python train.py --dataset="synthesised sound scenes: up to three everyday sounds over a background" --input="log_mel" --targets=["first sound"] --norm="layernorm" --hidden_act="squared_relu" --layer_scale_init=1.0 --subsampling=4 --layers=16 --positions="learned" --residual_init="scaled_by_depth" --optimizer="adamw" --beta2=0.98 --eps=1e-08
Rows from block 3 of a small audio embedding model, named by matrix and row number. Rows with one number belong to one neuron. Each number is 500 + 50 x the weight over its row's rms, rounded and kept within 0 to 999. All counts start at 0. Numbers have three digits each.
After each neuron's rows are labels from the 100 clips, of 14976, where the neuron reaches its highest value: "loudest" is the band of the loudest frequency at the time of the peak. Only what is clearly more common there than usual is listed. The data: synthesised sound scenes: up to three everyday sounds over a background. In brackets: how many of the 100, against the usual share in percent.
# fc1: first MLP up (model.blocks.3.ff1.fc1.weight, 384x192), inputs 96-191
# fc2: first MLP down (model.blocks.3.ff1.fc2.weight, 192x384, transposed), outputs 96-191

fc1.94:495482443489479504465456548440468519527505552453388375474502473557596488393542512488451462473485519560582476445570393503426449561514428517494481468458639540435500549513503522494491594450508549450459472540546509415504442481457477557531549462495482502546539443491503572498517465576497443552
fc2.94:419495484585476484487408547559512558537499489536485519469518432475507480484426422485539495562522532488531439411630535472535481573456554524515414465539533550625475515565510426565516529538425562512450450519553604478501548544576475470562590483573506500572522498517424478556476425534551454443
loudest: 250 to 500 Hz (32 vs 13.7)

fc1.134:450499535572584510478576528529536550513452477540453462430538484514570495522438563447409442491552509684500501450528511466448467459461462548570554491406526463490493555537423531492552539604522526537476547413511532525538431386506511525532592453645381542562495503459476518535495446571536531495
fc2.134:517554493562457518467498422479550488437514398488494438517530534538435590453550494500467531416479561471471479573524545450510480443554506504515506472411480445471545566549434420516523387457614485563547553495477436512451493459537534483436491609495498502420513503498501433533491536528445620450
loudest: 250 to 500 Hz (95 vs 13.7)

fc1.38:508530582401504477470508545536468499528549584455497519574562508465432507495455445491469413570589527519454521598413532424520550554503431530518523400486509417443477490429467523529529525575536455499552478530540538569391498560430392577487440496520517579455384448568549520441515446473562514512
fc2.38:501478472469512409515453512368565467529553523508452452467494498518479499468620442541493439558527417508481568455566563524471533489415434460463398497463437414514431541546475510536457435538435563514518500495566423490555462543523494555425593535480473362463586436513471526498508535439549471482
loudest: 500 to 1000 Hz (98 vs 22.4)

fc1.80:506448449494513416504536524515464488562527451497476450493555406524494510505509552479442514542454513483576530434486352460400511518593473474442463516474565491536460502455552629553511581418490372487473529527514540421473435568470503552495470453439523462501567460454446474583490497545532565508
fc2.80:535474485548506476439456459516577448521516475538500440489571501457463442532497471583499462436549504433579522465603506534413446493509545601413571413583499617493489568497530496505485485567448572451496516498447503455480555516492489425382445475525566580508505552476584429460446530555484545526
loudest: 1000 to 2000 Hz (94 vs 16.6)

fc1.347:571554446405465488510475489546540436506513454528512444534461449549415552459577450514468489470523539505529445541472473525441469603419434440464565466511538477550550516480533629487500535516496488475528481544458498521527483456556387485457592489410584509478491511480554530590509439536524504461
fc2.347:502471522574574564439530452570417505489491444455517464507628501585464518521484550560479442500477449494501636462525465500442502488554472554483435558445586493434540542538518596431543488516536470529487567510556436417479482466539511511565495539526497429506553507499394409538504558377468521505
loudest: 250 to 500 Hz (40 vs 13.7)

fc1.118:508521578511523599448627525496516459521464612431579589556585544437519470543504506534499474472506444489448473573429423514533494522503494528503535469471558536465443529413450521483469535490480531493485480530498475538461513491500522500539433489527449476483429473607491465468551380438487499468
fc2.118:489479529467483510466551546507432454530448488544588571554486510505492484587590515613433390530449408484486536535490496464509612408560450543497473468575380470490560492541447486461437543474494554494533500470462418552552439496502519499528627524553468465478492486486439411467605483447514493475
loudest: 2000 to 4000 Hz (100 vs 12.4)

fc1.336:445564512547532525376469458522457505505451535521464588445520437498448549380489601436437538436508549613436465449538430559521500512482503502515490493526534462532466548517560561554502530536604574509400471578549506486589486422442542575565510478508505494589537483475517537535442427542461472442
fc2.336:486491527520489523412491475444512530484461517470493435447504494542484550485516456493553518474529522521527547487582594502549373522579531582507476428522448623423384512604550450452490412496427509526520512464542501452519504437560560469451427462520491443516572533505541491454396457524492562581
loudest: 250 to 500 Hz (82 vs 13.7)

fc1.356:447441467516484542602498486503517458484600424443478420424492596512513462469454489541511473560449511509500569494381434397507450551589499490429572441370547539525470549454568500484495503526603486521532454460492488481453528463476476485499584438508402529531483502466455534600464563473485530501
fc2.356:472471531434477508538453477393506484540525460501439449476485568539527543437534491506451471532499442484510583426511424516410483470565469467499483525500412439484542468483520598518617501484475623440571453439496463475523464455455445530442536447473551447545520556481461515519487508438477517646
loudest: 1000 to 2000 Hz (73 vs 16.6)

fc1.179:424442489431449518493474460518473508514504489517444510466536459550501539458463527442457453552539502501485467443540619443521444571419431491663481536499468430552453547582386509422499545490540610460475486489551516484483428537497439516563484514558451521466471561459509496486517518488486432590
fc2.179:560543527586576474478545512604503524521542493546432454510559474626503509460458565558510478475514475504453448476495481456464507518477515536560532448413544476479479525498569496429523451605498381462519536485602600445491563481561552467494528534503635534581590444465379472485508484437492594452
loudest: 250 to 500 Hz (41 vs 13.7)

fc1.45:480474472532506427560495529532514494498501421417407426519556438531468546508481530431496530555488500511620487488470354481450524545577483507482486508407533478537484477469589598583523505496475358546454535556557520368453466579462499486472483497473566479490484461448440477613513510540517560471
fc2.45:509478515505450482437454423456484446485470444518562464443527505493476435527504476605510465450486526437551543445561477530424460461566582591419485465590473560491533552516489480485477528516504620413496476422407480484520507492464481408420430468526476556494443570507586434470459509557488529579
loudest: 1000 to 2000 Hz (89 vs 16.6)

fc1.98:556372532495466503528537499516436549582451436527548546415469514421460468478538425503442443507458472554411510478484504495543539466579395524550499426582496586499543589566488497511509565444558506473527446468463582624447448446500463543484549499467449548500477590473606528487530548522560470551
fc2.98:525548440501442490563549513413569408470561520608657461538481561473417540521561486403443485421494551434483557616520600504507512531426486454458539507458502489442553506428500496507441499496484464501509425463465507535535551494526459507397406516492403539444492443464498458567555475545510503429
loudest: 2000 to 4000 Hz (98 vs 12.4)

fc1.31:508497472502500415470474488441464516509547588406460585545470393438507488440577527464419486517517474523484544443493453563494573486494475435489489523490502422539486411478525515498455539464479467489478504479508477417590443397510537637515590455491555428555591478463448498545453393423462480425
fc2.31:511479514486462466418583523456540506475496568470522559550490432584499478589562486578551480468533407463478462541465451522565578494480513498456537508567487480526488484501516473515425504467529478447594515464467451579522470479569598478598569510480544451511487444489518381418502469380458516475
loudest: 1000 to 2000 Hz (65 vs 16.6)

fc1.157:571463489491520435483480536523432495497523465591475464526519405535472500518517455473419451509490509478556496437531402504393531513590472452481457503585546509509491494440524626507552584452457447463421530519474599410532411539486468525429483495434500490483578494500508476538477466547574570552
fc2.157:586509480501525474455480497520576505538526499577540432528599472457474445511563520543492479426521504436581538471617459565390496478505547568418567427553526575482482514470591507497474535527453527456466515477463517476490557482482536416378459493528568594507533491438534423458443491540522554484
loudest: 1000 to 2000 Hz (94 vs 16.6)

fc1.323:483366605573541465488543517481435600493548581578532411448511443474556472506485533454417425539501561558427504469565519585455480479501385508480435510572526526411487612580453532469578514510526540515480421450475531521435418483468501557515425495584435527551536461549572525526472493599526536539
fc2.323:587518518495544527472514487606521526481482524571537495535554556485428511584433520518534501460495577496551591515546525458489495436501526537591510453552575519516405495498501516487453461527502497516520511571504566488433542500450545397509459524467497667445543491513497452565361593519484531531
loudest: 500 to 1000 Hz (62 vs 22.4); 2000 to 4000 Hz (38 vs 12.4)

fc1.132:498501537439546486531460527520497555494533499505427462425447569460571458434541441524494494572460539544510546510545448476517490628502415413441452472535497454544475528584467559572634516435445500466511455450529557538471494519473422504470512455491512468503458485478484588509486568491503506564
fc2.132:418500596464503476543522588468469579585556543473421466510451543437586451475434469459520493604472412539485540435459451391465528519443519476437453522527453517528487453486514530578544571509378582514514484501567532459577494428446498468463572445598437398496504480509481564472444514505511518521
loudest: 1000 to 2000 Hz (69 vs 16.6)

fc1.126:518447472523532520602411492543527498492604462505475417411411506431486479451476535451546514558498542545479498455635402548460427536487544460543565484435523498551520547468533501480506438502546496492386512529475487473444514507507471461575507497457492519474495534407506576494553564534474442468
fc2.126:466463482516415427525484506469476510538587414520555415409472567448431525428532384599439461584428502464463530389583531502438464514466470570430514551517476499455540576580476587475524516552514499459535443431510567456471493470464456471491514526479525493495512489433582547497523574458542469474
loudest: 4000 to 8000 Hz (77 vs 10.6)

fc1.229:515462572529523540479484522580467492554496483534445467497593467452465427481473488416457548514601500523556441464465487443460474502543415560522546512537609474453456474470489566632488619533480479440451396460586602481470458499455477574472469482517474542585525469562513561527568469546502532545
fc2.229:447462565551530592553458505468452491521444550423528588553560462504520591591552546481475501431440404456543533394447507526494568498443533530445477563524489535558503518459489436497483586443480509518515537520511411535579440448527583452514479460685499434440569453492411442489479510506428450501
loudest: 1000 to 2000 Hz (36 vs 16.6)

fc1.321:438440513486589501507503495539462478523505476452473480490485481493546590449450520490450447553476518529502516496418487439405435584540454463498508575374554496513465477595560545473501566497467553527522464449501501464489397471554435548531524427522583502602456539618464524524611434515467422571
fc2.321:450449464512530497511500578530499620564535558539383510485555507526549417534461545539521503564475456539461501407460515404534488534478509532506520489524516536560362467551528454499510536509438447538502595506589549482534489529528575518535512431565481459534586473551408520501417508438502447507
loudest: 250 to 500 Hz (83 vs 13.7)

fc1.42:495460490505509401524509570548472496514522454498445438485548378523449526506496507448441511514488495507536515467480342480417518535587481466485503515478556457526484507469535657521516571468464376505455567556555542408495473586476494554502483455427563465495559454455438489582522493553567569507
fc2.42:549469461525494456448482477499554458542532471553554432485559486467475438523514502572510473437532506420557542446562502537401466476533569591417552431581515609476497539496532484478454522537475548435501496445441502465499544503500502420378439483554536579505506531483559424449446505553512540536
loudest: 1000 to 2000 Hz (92 vs 16.6)

fc1.270:510460525536468446548434606505462446574501453509562477539505425573471529482545487473475553511494468522473431548449546478544550467445490404464491596473455527466573481504539503537494552519478426482554438480527475449541459513527512568414351564538470487510517482445472486508588478482573612430
fc2.270:453463563504524516522555531563576538588519535562508571570545430476488455602461524427492404595572424497484486490512510380457520398445516563496549511384450516523558490493450487467488493563417514550518472493547498503509456523583530495465453482561467513495592410470487371503589463429561510434
loudest: 250 to 500 Hz (32 vs 13.7)

fc1.97:439369529550556502536503526492506555544467483445477499465574456507505521454441543436483522588513596566513526462580537565523458507520434496550551577563572470499510571572519549471531518527586478498534482567613570466456436557489407519584501528480560583536528561522504517540547550520500506547
fc2.97:476527497501438502415429493528619424505496478462536544491559506511484556456551474499470539598558582439557420436487478471507482506466423551448629473535595384566506520493460519462534506486616534506525580506627513592478472561521446433580525467566510482465500515593553514453524453472399435537
loudest: 1000 to 2000 Hz (42 vs 16.6)

fc1.32:455402541511508529554559568500506557643510562517456571442518514547505494477469488413424490590549459532499549466475529389515404446452458467556521471486497464453530556569458534502482580500486499505546466525612567526563370371508455553571463438547458493488514643519493526463570510485587522508
fc2.32:576521432450443517532516499501569448485602436574588457510446573553395513529542461439446569502547543513551484565474484479603504466511490533525570502450531505496429464440491406496431436533493459506512509462527521549479517502562512493425514585438482587463480568525510489578480520512529600415
loudest: 4000 to 8000 Hz (29 vs 10.6)